config.toml
train_examples = 26041
hop_length = 160
activation = "star_relu"
qk_norm = true
moe = "top_k"
expert_mlp_ratio = 2
shared_expert = true
width = 256
pooling = "class_token"
batch_size = 384
Rows from block 3 of a small multi-label audio tagger, named by matrix and row number. Rows with one number within an expert belong to one neuron, the router's apart. Each number is 500 + 50 x the weight over its row's rms, rounded and kept within 0 to 999. All counts start at 0. Numbers have three digits each.
After each expert's rows are labels from the 100 clips, of 14848, where the router gives the expert most weight on average: "strongest on" is what is common among them. Only what is clearly more common there than usual is listed. The data: short pieces for a synthesised band: melody, chords, bass and drums. In brackets: how many of the 100.
# router: router (model.blocks.3.mlp.router.weight, 16x256), inputs 0-85
# up: expert up (model.blocks.3.mlp.up, 16x512x256), inputs 0-85
# down: expert down (model.blocks.3.mlp.down, 16x256x512, transposed), outputs 0-85

# expert 6
router.6:501458509603552530429524545550504492470495533436553492501504475514496547431469557487584547465614445449509421446487398482434439583495537448469487487444526532533435524458445495536601533567442460487545431464520438496446525465432529392422520553445535534519436502
up.0:523516421467498391463548505496512567407441413493634557505486515509499442486542434428455426535569489468555410506498438527451539427509426544582428466439557491492523616406450432490456477557633481403448573487521537561465500521381508514470410481476414577549479495
down.0:439570515532467424552544469448487568495533503594528414537516391396438448561605536468498517433505459474591554488386507434519448447572526519523445482559562519564486525530446518451475528510472510463495436572491458478537510464582438579373523520491496454532497518
up.1:498455558550537522497577485500551516578500390486435476465577582489538439544500431456472455529539505564535481570548458503432471479431527449565474461562523531448537472525473555437509479554637500449570497471532473497477509519481536524493463407548511434498433574
down.1:532484436481493522559396425427581446435563526428524560502488534506524468484478484380462528508442513558405498516484490529456516537561402410493591526487495531477435585472508581577424564519489498459472447478520532488540548469504517483599544576550517422501551423
up.2:566456484499590422454549491570517490566515503540554486448432540505518526512478445488478573456615499449500494460496506516480516549440526653523486473650546561457514579458469507428494484536582435464579509532411397553540503504477460512542484521425591463499554570
down.2:525528539494362481467501449498490534486490378438562531456510438466559476470444510552494448494441489486600427527521491461440520429542501591480424549481509584545545435435452533445619428540422536449454505571557522589475457573571421475459472410487447540441485506
up.3:480488647534511463543556422494533526529404576516473520477484464471528521537501475616485510521503541473572464584463480466636489375516487496540520421442544554567514467518480535434531494481530457522508480504500501466524534516506519477499552504489446413473468464
down.3:485446423537516454493527489492494511486533566531438480484455490515461436446439558483505551571463497506484519434565564534543519595536510478470480498524509445544549451432531536471495482564567579563538415546526429444594512592510546534584543492507483462441514531
strongest on: kick (98); drums (98); clap (91); quiet level (75)

# expert 11
router.11:523515432498422557582484421412473506483497521596488562538418476478472586570585435509525576526460569518494540508441544510506554452448461592412501495462488531588503541520435467540446552437473494429454459507418492495608501444472395541468488507519546566574456526
up.0:502495484526536542431486517516478443543575477476449474467493447617517559445567533425562478475608464547461485481585496518427522459432478516582539424466597565440391468476476511557489567553531504518463562397456441498473408505478548475548512521516555414437468586
down.0:474439482511489510525428664453512466468531470497444601441518483540529595510519483542546424494555476509491508522469594439559542469487476430505472491466443419504443520587517493618467519422568489542389451433449603496461489469501502470551495526529574556566592403
up.1:473596419443602521437557524522463569497384533545569483547491531416488497526497529407567491476458446573499467452513453619485520458476573521503447522432574530480496519454469460455442504387597449457556565492538491526464367469531541482430553501487426464484561448
down.1:448364532416439458519559446465524554504478527464428502535494479508522523470435514575482562454458546442548497477420506477467541517481565507456582463441495459567497456569443535537503420489420445504467484482526475463551543489562397497436539552522576449490368501
up.2:425455377507435575556538518503560398456510560412452599455543497510479466525489475562491462432447543526535536504482507464426496548473550534478504508499505487462569565549592510516532450522533570457487541562573492531440518576556443498615472462554469446507455548
down.2:472500463495506480480447443436492540491452540502610488524492492488388424472402486502467538576525540590568507486514571473453526507531503505559446486474483560511604490453536527393573557504448418497521518508582536561543469537532449530548546457501508487477481483
up.3:491524580491534482408540546497568533494396468506540474443622516473502506485384478559526440499564482556451571440518529560459572619493550362557525465468529551505432538511497523472492492458527446549574564450450411520480505574468529506467515402583355509532459420
down.3:455377408512436458459482463470547574482526515464430482464505508564432517522397468513393444582497533559493490491498566518450513462406459494573493468556500444533470532536524478503601497487526461463612452508523556544638455489461494547572511493563573546527427518
strongest on: quiet level (60)

# expert 0
router.0:493509488487465452470511479525517547459515608572570542420449493536568515528429502594575547562477542473527498537418480496437543547420583566539556503451439503422503437456498597558529532451455543546551549491430451465534538478569490586476485450447407472526570449
up.0:462505455554521470431554471588572509550439466478426461531497475585466507442510471491454538570492494585560449483458433518552507490510488540407504539550527457531452559477496471530515520481500479469556495442439560469433525507562537575427485367620568552601529549
down.0:458528447487536585454495545484564502528525540447543464530536451607456491562521450553526500570542479510501517529468520511473509474476585460505497499527468503525493608584391420550534505461571387428531543457453482446470544539481524494416468440511564496427440476
up.1:390524489551537551440511536535556469495489536505489501501433504468491456403536481531510472405537492476511437414446531527554454477513537535501497519447633519461546434491541603503460517490438570536470416539567491445472520549433481550490531551541534404501461415
down.1:459411542509554565486484476457478513504553506541485459500518474479527463522541501576589590489534402554468504576441573525479475562632420499436506516518544456494524404466510491526465507506480591467468361580518455431467497460525477472484464503549492455599532468
up.2:465573464496603507546590564494496511484459515593426420559532532550443497522407457491458524440476426525488563581479495515386574518552471439503485508534491476483532495482521474500595583485560509502576514443459553501440582577513532464499536461501505496419546443
down.2:349477506568527497530481495570502541527475560575425431500495533508476549527565444543535509503464447484432509572517500498503564482564596498452459459429506478524499439499478584586579553445488401531504495504483463479504580491525552642410504429549532447424450473
up.3:391419476533462418553511520533464401499564496416585447465538437540432476552450491518467482553453574515539538537478526491445497547569445477385508508466610431547523535438483551497474458443524523511469455594550508558486678537511466650522509426461426449474537508
down.3:535542467514466500533529486469538433402597457469573522567484490422524424452484538522518500567489408451456550558477534552437451484510537479482598625475517535551533617459555425463495535461456561405470445415484599541456473562482498532555563474530475482483553435
strongest on: horn-like (60)

# expert 7
router.7:446427466598397508486512499456518442552526451427475474539564486559548550546517521491423469487540454535532579481439438407429494533510474438479456481594510535464478582455481545542446460390572439579555543588599594534461496483429397577534513486535518464533507489
up.0:547468545481442565558520478522480506471500579494436502460506388449536420425563525524539560627565534500527459548549473453525462506536566460501417471528489526518551459484529470525415581559501581425480439536460423442520475444491415475489428511522455486596495469
down.0:436502559442524528474523471493457403439505531467455503453566496563472526528608463620550481533523509500472493458512545522527497393500532514446410511516475516461557565510561375433438485435453458515397546589521523546496385434516499495458531488559531586578392491
up.1:500557554472428555467445503476404512514457484438494467526532484521407541503566489531572587452514453507563501487536445509438434463505527463479534482498531624475566397544503480432544467546454535516482595448450485502471462593503549457557539485468528545415494573
down.1:475558512531485517542472520548505539476529446422497615505527500520450442453380474549401529455458485466580515503453412494633456416493480423517478480516484571438528460575541548382433430527561467492545540441459523549530506407496489484517550504433499448501499495
up.2:478543457464543477519455493438364473570508449522458543477509547482550478480579474576508485487537483531534362541576536503409477454489532577472494486478522569506596492511420492420534436513469512474464453463503505517566502547502500484470523540481542548502431521
down.2:512483495506522706436482520554458437474475488510449429438516547493435531513476437546614431461552444566538416579468595539433409452503494489555534538530504571459422509652527553440478553492427472567495565527521560564446540517494506433503575492514468517546437512
up.3:532505511467504530501507459495536459475432435565457500372497527419592549544458429471586431475512541512440433579513503551533462497466569455603548506565506617515483572479488477519532518503547461421621566468464526452556438507539483468483517427501540486489456506
down.3:559529514508395517402503456484541464533487525579584436524532456430458619563443482621525472597486444613516486573510583535460508474548522470558578560483597515637502540493476536441500478485386507540456514551532587461529494557517450524581544497462494465450460507
strongest on: oboe-like (57)

# expert 9
router.9:572483487462479583509532421422470562497515515483527552525517531565490538514517536440573464521619568494466529420519568455468409539422520527452585583521473482477447417518558568541416551594559569423516473426569515426483495529585448518609506481511517577471444509
up.0:550523473472573465480480503480457501506552583483474462464497521523456434512485511555540492521520480541457512469518517510515535547534649425494496483473464551511608628459437448474474533553483458560499510451554610514505440565541511551498517481493498481513527431
down.0:507491527473458493507578464528498413447516513494530598531468561405604475450494599501562580534512600524514558536497530604516496501465484417469591553460592556517498577456531588611499468495450574507463485475567538467582560444467417530547543622579446493467503431
up.1:538491533500536474432552492565480441549446494471423487495447506525572498491474512517482603472564475477575503507462442516494442499451573627493528506579499557480487422507555522504523449546509500508562506493471500495538541496519598427517461543464493501560556525
down.1:481539506513476456505449489530569557576479470550573519589510445468463477533495514517485501503518533618492556549530500479627382451449492424554458444574606554557493529477478550474427511501577548536579465508565475424508485454501476512438469557609424534500459487
up.2:448457512477380546488484515576456467482543518446493508449539508427568520472412457531561463556514488350551462450407518637493545424543558542522600500434517533494511486457489488528559431477467473658464496501502571514587578501475502487527484538565518515468429468
down.2:526476530408439521425523448485533454454508493522496551440493487383520530430528465494524429457459531488469529408449512601421520518510497470546611606536448516507530523498501522519444453531413533418504407478536551479451510533553385476524538523508496464432492492
up.3:575487448446522444519480581497433596559463502466444519565484532469442468577427425432500451534475464482578424533490534493505483437447533415515530405458496507517549455523472475469527418521571482500498472421568476536578463474499476482526514551488498477570522523
down.3:488533482560495480513366517474595472419455491521561501558570536505496478438493407517522540413456466468455551497430400559499447451563582483508499501488576519489512443481513488495382521483465531512518438537424413406498645474472477447465517556510448392531612440
strongest on: clarinet-like (94); quiet level (85); melody instrument: clarinet-like (64)

# expert 10
router.10:491546501453573480519510540528484425514510506425569484479472487455530553485528523499522421418431574551476489534535534499427568494473441573562584463443507492473585544450400552530546404443478503486495471575535418492481453484591536614455425442546535600538414556
up.0:451488409533525560503491554574408559566500548455561528508468461529495442499489514493552618428518530366456548540565461458448499563515451504498441492495596480456434417528509498514492496490520504547477548522394468540483535506359561442558578512449447444471532452
down.0:569476462516485462554507526528477424427423523502539506411516441512529496415585503478493440531508537468510408481473562564496505555612458578510560535476393537484627536473514473485518491533501516520400459500386480590502479588506565431535461483442552515484531583
up.1:467515502491482468486441532445508632588462596479485492511546421522490486415477529527555476535481450488595555530460523489523501402464596450470540533543508531469588573559523434550485526500398555462459588399460596528461570499522533514420424525511497504494550463
down.1:546458514435458415490496464514451495533516396483484477525529442522534490518508564542500526544512507532509514536562453442506531588544446506565453506499527432466465461457519507556504470578563472393433475425481423481594486476580449530546480552573458470487488477
up.2:585521539581476572511555539439483593547557522490442493446599509475506516465498523574531481537467496534525464518471487528424423579468511458550463580571424489467498475514500517446423418507527517502473478490503493528519440493444581455494461437468463439482517525
down.2:511487441507478457476319478477479557521501578524432493448419547596413526652518446521528513435484407428498446458517534449539446462516540507523449439554550578522536514553619530491430569508534451625524474512573471484521394457519536460531593552479526540497513426
up.3:533482497520542511530526492482482470451460510509481541531501538473362507529505474498460531497509516468469500544419511424498459522459464511531457451462509503490498506542526546568545563420581475570547553487486641440512609623519547538572523427506418426488547390
down.3:517564437480577482468518534501525483494432486504542488596498581494480525540488490449438439488569538540484584537507519476440468538511569451486533433544489470383477570503501487552537581446494501454538555436496540487523599553483532543570522442524444457453506521
strongest on: kick (100); drums (100); snare (88); open hi-hat (44)

# expert 3
router.3:542532438523519544577449488439529441430572538410468514461539575531509517473444562497449518559512490540516440463471475568532388540543579487516504465556498402520479463452589518448497571555553534601506465503517465440552532632478565488556456520409457502504469565
up.0:449587456508505456542455426435523507610542572496452420575356390530490450554587458449461542498484456436570547490497485453541493440533447549402471483472559478561549432500461458569575560419506565552480503500561492504495553431497431589527446523464538528457529502
down.0:432515484480519420541449430437591540557630502527523424494563488505401497561503566472500546458509493452480521433443484412573580539470541502599518534466587457616447430503531540518457549519563468493517579467473438470580486440584457527477439430492537422546495498
up.1:518530476503540608513463511524436545436475539473577549485489449444477398467555572569521528463592521467477457569459458425378473614537477504495440525525570522532566519463564511478445561551479505562473399476423466494542544520520486462483536502491513520565546470
down.1:528469549536503544483486465623494485453479463488454513479494540411470521475447493423438516490523564505490434491514474532508433518460481557476444512516538554416509458435411543427488469516485467585558483545425412524437550534437561469451518499438511510455517559
up.2:514500476573445476492588532537583561557469427484509477403447489477548514497525499526518528504546496470548427511430496354538513558468557493530563545617576537486587479443419459503430461436549467542430515519457495486439469537425553512483489386521439520562520585
down.2:466451446564447464430518513612484463472537592489527483536484386468558445497557507447497507555418381596550503505432593473477485528513496478390568544538461508568444604504474534543466495468377491550461393607582497533540529492436497535423528609524550592497478549
up.3:550486464418498576577449392570460442510561508458523514449494452606483566504505513424472445513472510426466554569546467558498498528507337522499442531503526457484460529544472529481452607564559425514548585408477417557444484561503499531517571561491517406491498404
down.3:460550525449566500506516539547471514425454468486481562500472495425564475456511605499542447474528553538557477555514482543488549535577382458506493497536431499472480580560585498550540580473488454468498484507489514498424433520553517525538473556499451503501525514
strongest on: bowed string-like (100); bass line (100)

# expert 4
router.4:492482559407450445450393476463526589424486563444540410430487541419516537587483492465538472497546554490552508477463499567438563468550532499620595413456449560585414568434528554488461502436467523491560477418568509593598474450562425545486461393614468541480428507
up.0:540529465546431486586655569547458445465521496507464598507431358509498483455504469526403474522483533449488487561481460473525426515424499530421502578512538508539550502509456524593539454471512575479407467588506450514534514524481413495430450554465519444486535570
down.0:515495457544467490596443611476566523367513612523394542487507364512568477450578543447506452446509510499572495451484458579471519545589430449468476524457446424614493518508519458555583528418450480532455473462502557592455462509498495467458524474516590472472467455
up.1:427520518464494516473557480522476460531511489514438504481457517531478466531556562372493478460553514489557572474491426576593419533415509518512371586535393515593491407572554551479504640533574451515537505540527493540440502488473499479535554510538473476494440486
down.1:471532499530583463531442569482494601556453510579500470378444505550412476576558435507501479547512432493545447518514540435605532535481601510501347435447517465534550385579575519448541598473549386490479428451565485488475453469555507470519507437509568518550532475
up.2:410536488444516637528536467577483382505449500529486539508425543403532469508569465514572569505557389516467574469449517524546533528437441580421523579514446490422568438484547563512438552505410520522483467593430498504486549493524516532435513554474461524540491497
down.2:452570552460439566574584406466486505508507421571575516445403512409528493441558528497596530476490532447535484459472515458529507478544538594449535583523425520487542456536540558525492468577374554476447468483450512462469530461538423564502525431509429528510462503
up.3:451499485488524457583515558527412515473553521524524641553470439495586473415479497436470469505535505537605512463507464546493460432556467495492502436465439503486505534500568558463470485451540606464410428385539446568583491466538473509421466549431516424588370517
down.3:504491484553499506614466533570511493542483500526587511489558449427503501596532403507507504454438487433503500498469415517605490489506603505606473498444461456460519429501486475401434426473552496406471464478420471454528529572478457490484409434507562482509544486
strongest on: reverberation (71); text has "room" (71); text has "reverberant" (71); thin (high-pass) (45)

# expert 2
router.2:524547429577588473497437504545492466490541543501415503505526482504451564482520496574431524574487455489532483473543522467513597572467455460470489459508459445517513572558425501514491517603466426439544485566512453523522412516487616481488556477480531514574546550
up.0:563455487485454536500457578566573640451413468529598608423487504543516517471420439483461445573450540427477459531474462518477570570616481474593478451452585495467473395458535525509550582495581488582522550475484361549632496526536474553520443543527429514503440478
down.0:504427485571437533543468540536503605493479476552603541478487491518454413509471451492512477542539471481552462487479516558543476536534579430558503557423564503492530437437557569494524480517601566557458538489537548602503553539430469430555543534494438446496464402
up.1:462505542530485518489504519510549546505487425570493553571499520410490541441515486592580530424463482478569415494540469544410464510489567490489548475460530573405491439555457473423532483460507549542541505507435515491523516559455555462454477453414504499419480417
down.1:503475537581424543564640544636408536514442524524430495531557418502569560490493499475490413494606470449625490517475473564491482506475529440533533517580472573487512500537448466473572422497496526508506539621466476649479436530356529462445526484414526455517488505
up.2:574521533536419491526484467449561519505461488446563506508539426546498548503436509453552510403470548490542455494500529535513463403490501511563541518580485575528514562459443486346552498529526520455503474485490554474480448550519559480580512521498447525435494562
down.2:478421574429446482482501566492470461538478404504562542440574512477491479590500519557481574495486508443515492486454551606507589398478570494536547556511532578449450484516547517441526501515518491490407551535438572496537501492433504388491435453465542528487493410
up.3:481532414518477547530499457453353483407530518476551565489512574531485399484480547526503566521524553494458553554477378476518499506512508606481545513553482489457555460473576519371558458516546438530464504513511468509560494551536536447540573516483470488588564543
down.3:438542492449529487414488434517509470511472558500449548457472591544439446518455443463501561414423545587578517506505489523545504460509523490584443416520543482441380487462463548410443427541600510551452475501555486477505454462524534476536568583531466460484458488
strongest on: harpsichord-like (73); reverberation (73); text has "reverberant" (73); text has "room" (73)

# expert 1
router.1:496461597491512421484575498440431394506453380610477497464445506574471445463531438477460541472453516446459513578574534538563496476542520463558495510469464525542547447511504557575549482471612545471536536464468409481487502519457545461545479568489450532529450590
up.0:393549440538523478468538608650505516513449438465478451482384528504564479474492519480484411387482414478559439438464415596500539458484450533504466527508538441482524514461562505517510489526468508485446538530495538459448562484449517501523394515445554558483553500
down.0:476485460555474623460583465459579518378510535479547491548406523533462518482469434483536510498553515482480532324475488461443376431455577484449554596548488569479494524453525554488472513502480523476492471619534526481491546494502466569479512481626383587453426484
up.1:443465529452491521537478518549404509472529556439528522510466479438549455498550523413542505409432534475488585502435497490469473520467488438482437494498521545601502571450519483529483448439500443540520561558536513521473524545629414462449617470443464506529507475
down.1:574414475446517498446444456569467496566476576511489544389495588475521437524516482473502474464429583462462555463502517587506528513444553495448407428516512502458475488466535514486442481438443518484492451451512557447525483548513536462629546558526518595456572488
up.2:466487443439488553510413518492535448476453475452569532526546511538488475521471477495491469545439457461589452442449562495399481536521440544545526481503501496506564458609542492469519478503456485537506544571451571443553549549424609687572426543455513484486507580
down.2:522495472493426544601518466465522446505577427428543560485529484533458462496460523506435418488490526575445529498519497430486427527418457517578530559516423521525499542441434581502519565521503562450445488493562471542549464515550544556573515495586430539424552570
up.3:453436521562474521559558500539428508547503571594535497529426508415509526585593397433587530446535511437436441511482572531556496486439576493469479439463596538463520499526420510543515539445526546524404494523461463471566558515492526490490601565466498454488390548
down.3:503410551514552535500519494564423547617486499503421536507502540632505543513520502524523495446517566473401549537507448575469502409547419477551522476526475595428476494482528592621472552484488513552539558465496567410494554378507539548432546597514504547475425471
strongest on: white noise (80); clipping (27); text has "clipped" (27)

# expert 8
router.8:450509539448542514471550430488485461519435534602550545416468530556597518529566514586443576500450445439469470444396534490557611514467532580405471541468521508511465482576525468522493477503528514592509510483395525505526456486450459400512468507486556479506532528
up.0:520512558554506483563428438502563560457584385513479536506539512496556528468505590614499524519521456536498454560574492458526507464486431549489476545533522559526545465533565487470539540537489425537428451402474457478559455537490515505479529441506572498557443550
down.0:501453558542572606463497550549482517458537428587563474389517419465468499524507559511475527552544441414471625459539489467590483470544513555428505538542484484445524443482524525525457586477536477469514483478461522478498372431450491547472449480567553498498556502
up.1:558501399505543550584526494481487468561491525628480646526494539568499504441537463485450567510468439502391608476510438527486450497438515569485529405490454547549469478469620499505491463479536473554478517535410417562567548547429448517473483490510478443544452457
down.1:525500543487462508400478494568535451457538550499502628434562511448546475485527556555545519648447502564502411539530584481518428466484497518418517421422485447472506515415483512481491477510377561566483477539502481482459396434491532526462418581459491527522398556
up.2:579427431504477510567402520524527519531481510609556569510490492400487547453504445469533471496459459643589471459468497493564464482502524522533486493467487561452567486582551495450529455478399492361461408575537528599479486473527427520533504577545569473524454390
down.2:561403431498484434493434539488490532544520496528507534520408429569602488513510513547452599519431532449487472499533503558512591514444441547419450535462603426551501463528484502575540500462510464484452476529468441465564482512542469473519442523512542505552535446
up.3:478476491493535526611471463468518484420499453486526629461486519487434454438462494547527506566469475544516510558502498410522470476495375527497439555453428547517489600501533493384409579491611470516510616476443574550507534615499543484421489499493537467550546504
down.3:465567519511517500455475493591579392474520583478426560491502563492477512511462579494501487454491492438573594453399576513589480419534501530401539525606488534575473460556563500478446526420516510572580436516420467478492453473442588492483468551499544441518617468
strongest on: bass line (100); quiet level (95); marimba-like (33)

# expert 5
router.5:465474418457558484456510569481458500420456445509528434599490425459482536525494476516415508523480411447509541509584452419462468469522443484427536582479519487425489547490542478484545518572436477493476593436595580598472434517482537546419469455540561455417507584
up.0:437606481562510419519521508547444440498489509459476522429464493518433575664444502469525471445463470462539450434471595507457521416474484550523515496513465569485518500516453570471434460481527521535495506457421512470578518508444518538544478394510534564513560512
down.0:486539458390518553544552483499569561495573508470471569552531598454591497458468493571530536444574526540557480506530475609542469497444515405519456451538471509426459476545574521504504522568474531422486499401462546496508473473484464538499500509560421487503454429
up.1:510496467489558559510402458492546453483547570540485585416505471595457509483476519454546488423523584614519470555533393532487508474541367559487506422484515411500395476468513538396518520523498501506481494489460364526485421471607534382517533601562542478549459487
down.1:428458419499551487515416485455520462417485447451484555541556470492490473496612467510484506392553571554432441536552402479408446532494465486545430507422538533574573455429493517464450438479581475500545494569472497481478508393610454522440470519518464419662488485
up.2:497550585520476474491578444508531572530520443538496539445515381486498531483563507533510485411614464509471548456388529477489496458476591508495592636522643510561480392559490476495503572492485627511455501502464516492523472573439443469505523474575549443545472544
down.2:555501488456492411513529413590567519447435513539459528499374519464535452466456556432440462534454562492528540470589536554528436585447467593459454494520462448496476535485545485559485481486487560415444439461530409519515472537498409517605565557515562533499505482
up.3:486548529495532556545544482520454467516479457570538598472482478456545442466477551529484458547566493438497526555413544532510432449518568521565465481473513484471503602576475479511520429494524501554420521560461570553374559584488474432440428517513447522551492474
down.3:535472459513564546545536514480423496537529497552570585595451425483467437520505514548632517506584557419491554564528478462507492518532478504531442472531529498456469515553543515550527490487523529436413571554490505424545591515479434495498556618611435489496432519
strongest on: quiet level (62); harpsichord-like (61)

# expert 12
router.12:572498529465435418488453434515502561562392486421411535522523524500537517462450574435521526501378603430496498605531453554467603448430466463492441509439395567576532434505554431520527466424529472467490523514517507525474552458574471379514481535543487527458540483
up.0:499523414505568610528519514635490450499453517560586520478466537417566463440570463448433514529485457478503472625494454542543550500458546437560464457429539549441541460466604584508531495561528508420501502599545462563490477513470461497504459434474416474560477521
down.0:413400479496547532509464470463510592537572539492380466429396507536388451525462528462511539416467561501468446492521536499503504508610444453454429559430608480575506406574529589548450487493600459538563460527481541512426541518606416436515534404453563391421558400
up.1:450469521516433548455487453508496510437431519534442568553435450433582480479431517585497403505468515557536542556512488511495453475476502570484432591530576535588572527417476527472472423485490646392432483542567488565512501494545444518402524501531511448482444566
down.1:479540419540540497578476534626555509467475482573471513543453472412426490467463558523443535463345506519488546529532466505587515508565477570504470407429468466456467463463494650528492441528426471429432450449494477420505487516572503543496534488511608383465526522
up.2:537468500442521479490486448415458580508500547501480517528484471534522424565549508511557540478542585481424434487479541509472483435558439598556510566480520469490583527511544443482501521491523471479553559444520571474526523502477525594434488445473574594452502486
down.2:492490434614489540524589525569408491526593468536498487554508382492489497554444540526401436577485480528455567543604474511495529440488497493442472497514479458489577504456471446474487408456543528460479528508448514531537474524544481553439541481398563520534471469
up.3:484529468556446484579454618587522553507455531608513498467482464404526510394514544409352470486503419506498445534522433482502437498522458519631454419517481551477436466448546563423524517565560508617503486553429442556599553539468562483484508503526417530520507445
down.3:436472592505546499576508504472522498592488450479439560504529504570357521466477517559555586507544519541512442533456482581556547530580467453577539570391559615488491486568491574506576488449518391520532558465479588506514518452520499467460494455449472376399461468
strongest on: open hi-hat (65); string section-like (28); text has "noise" (26)

# expert 15
router.15:501575518573602445485528507504480590480489557504509471585548538490412433480486482613521456454469433570560485478452545507556390501486463477484467541560458551519486477517446466501420480518512464493484417426586545481478488500488522552561469479446488549448574446
up.0:543444491573529517441537449484497504575519526567514397456429509572470519508536474426596590445585528463355564455532389454457515561533539490422508612552564439517495523469552420544499584429595532524501555518518470486513448517467445447471521521500420434522501412
down.0:501454616451478518490473485604561528539553506517484524520524449425469545517443507506470451515534591451522472531528511548576547464417569480558476402448503502479485506555484412496538443484548495569575586468446421556508440484391449412511500436507627442550424445
up.1:480541467478498503585506385487543572563514535426490478541434520475586505497403530495472581427497529449543523416511529501466500402469406534490623568550507608465484469444518488504447511474620507592578509469509466468498563455481457514394616430572493546442466378
down.1:459369445452488543473459507493479589513502564418464575514480533548457472585493484633495456554544469542623510435492614474665464501524498441450459485501488521414424469487600479414425564519494508487523425523494518533605543484559518540457517529533480552454385439
up.2:526521503450553492436488579508584517495476536534427536551458504480464600518379414509461480427475579479470539572559470456421529464508485525645493514570541561497384472447546513558521519447590470373561524470396500516579533493509528474441481471527482532486507361
down.2:491491373504507494669555545566411505514440487521423610553480536496497500581486465465497446438531550437517447445508462573457473524462499395550534454488479575450432525610571444513501538530464521497513471495531508549586521473499464519490602576531367525469446453
up.3:560528538527480547490450475538458509606544532543486362450524503429459443577520456580447548452513438448515521568521497587524441527464589522518535566508451588487580481587587516492462497539473544548528476499509423474435532551484454395463556461397536414531506515
down.3:473440543486511413476501507546479524588464486501483447452476451503615450457464507512478432537507496478527536461420486554563492494521551469465485491439496524457429450506474591523494528603479538516423489516524435537476532442493467433424556513524527582489477519
strongest on: flute-like (70); saxophone-like (25)

# expert 14
router.14:476476465519496442470478549505483487439490501608503571564551525533500428510508460554547449446500463556513551436490436548475441493542487465444406481418395520465520476542600446563488549460480501454459474410530485587483490573547424476453396458498536435546554489
up.0:525550491465494470538506525469484439497509541439556551545560504419509460453621563377466488553545559602457472551550505590387480480468432415565422459514481529427598552372435456469474500501568575451476551506553525534531485596506519503560486544433437354414443511
down.0:418459489452582529418427385599583437450444497385435572487472491481458446513413479545488467433493479468511483535527487478458468484510526547422550418544476605499404517505592538568471481430509465527577491466544511490556569467497402496490540523626519550541527501
up.1:551513573471480478500477552535542586559456511542546495566484452567515456554530484503515411477541481462552482573470493557561582425570549533511530533550639505410492452377476475535483503553498538438521552453530439450436512480477500425540530523528475539502567539
down.1:501462528429437510494557504570473560501557455518503580492426508476599452513517520496512471549502461471576518499509545629569514407499471516518538577470510526482529422434457546519488432541512550496432411444427517499451511499472524521509486500544526579387463459
up.2:516508439522487480494436554554503482477556505386522492540497424548533529467533552554490479537429514502521441491464513465423538486430477468466501402559468560551553558391458452490519389503480524544460474537457486484520504478516548621489474512504494572519508567
down.2:493515486526461443534544539574574476512526510565509450480643460515501502531538420412425432476478502539512540494420415418545485448450559540625512508476475447491512503486445585487477417501541485410517469499481463449476549421432495495491449565576578473577494517
up.3:477537550400508494538550551509424478541488522582595466494527501494418429451561443451495571547510491439493497542550455581519531550482538569435479510486446552472566526541504488516469489520436553510437594445534435513474477527469468499525493559521549475523485485
down.3:517512420478454548495436475519498467459424578534535559479538553443506432490518456442494557518506440556546459548569486552419464521456479575458497418470521473512609465489514528399488453580472552520498421545569449476506512470561499435584515645467434474601432563
strongest on: bass guitar-like (48); clipping (47); text has "clipped" (47); string section-like (38)

# expert 13
router.13:526540514578499515472605600548575529521554490570486496430490479441494448439493506524487393483505527514554511487483478515496555430465522509426467574482565504438574426456578598596526512502539518466506422529600498548477569498501503532433448455505470463493448470
up.0:551516536418479461602489548509447555554465550472524554462498535503482471530459476532476468501522584445504437574559451543531539485419600441531446548460497587562486467562527594494464479496531556548457500455452455465473513499598508485656591520534455454504577525
down.0:484535424550595530542578529530494457510571564500389447527510476531386532510545452447547472473466400471416495471572482544540469484493606499486497510467397474452511496524543469455552503449483527511476541550534564592364407553451514531434587377436544441489528462
up.1:477421477516474549528456461519467540555452497418387448571524454536416472581455472535411506548501465515553432426517483522441451499440363541523512475507526430537395460597431510464499435566458453485382527485495513572518570525541472517570540490476557524422554482
down.1:506494439601549483541455567588591600405449584528497479508461495535439442620546572482470353456552545497496550450518398435559388560458543505477429412431512455436478499524618510504507556460524493489516450472561540560511466518510531519533525478559545470479546476
up.2:461490564525488547522581474546469567482544472458503456510495440508541531484501614524529481410556481481469466546548454492508454512500520564496538441585515491482488448583498552506487507509485406583431490563430492570556343525468522498411540405466509540465542522
down.2:429469518446564536473576454479573525527550539489368482559465521494478532584474451566520507369544505606543464484435507475499476465443507489476467434472492524509489456492443513486579492517564457488616504541550430465505458463580431568436502460514496461536453446
up.3:486519433392614458521441533474541570489393537533515563549441503507521460549478451500493513439453477575444523510479442542431488510627510504527536470468540506501546517488541498477584553467516492447486574499452473423533525581523546482460500439501525516451448484
down.3:463513472406549613490541525485473552566558521520417532537547495547542524505542495467465517534535512574442584576503479506499546623516415397506472413484484428449383471542444546589529530505536476498559508453525510498507548434528453508489542593491503483463478449
strongest on: square lead (82); melody instrument: square lead (79)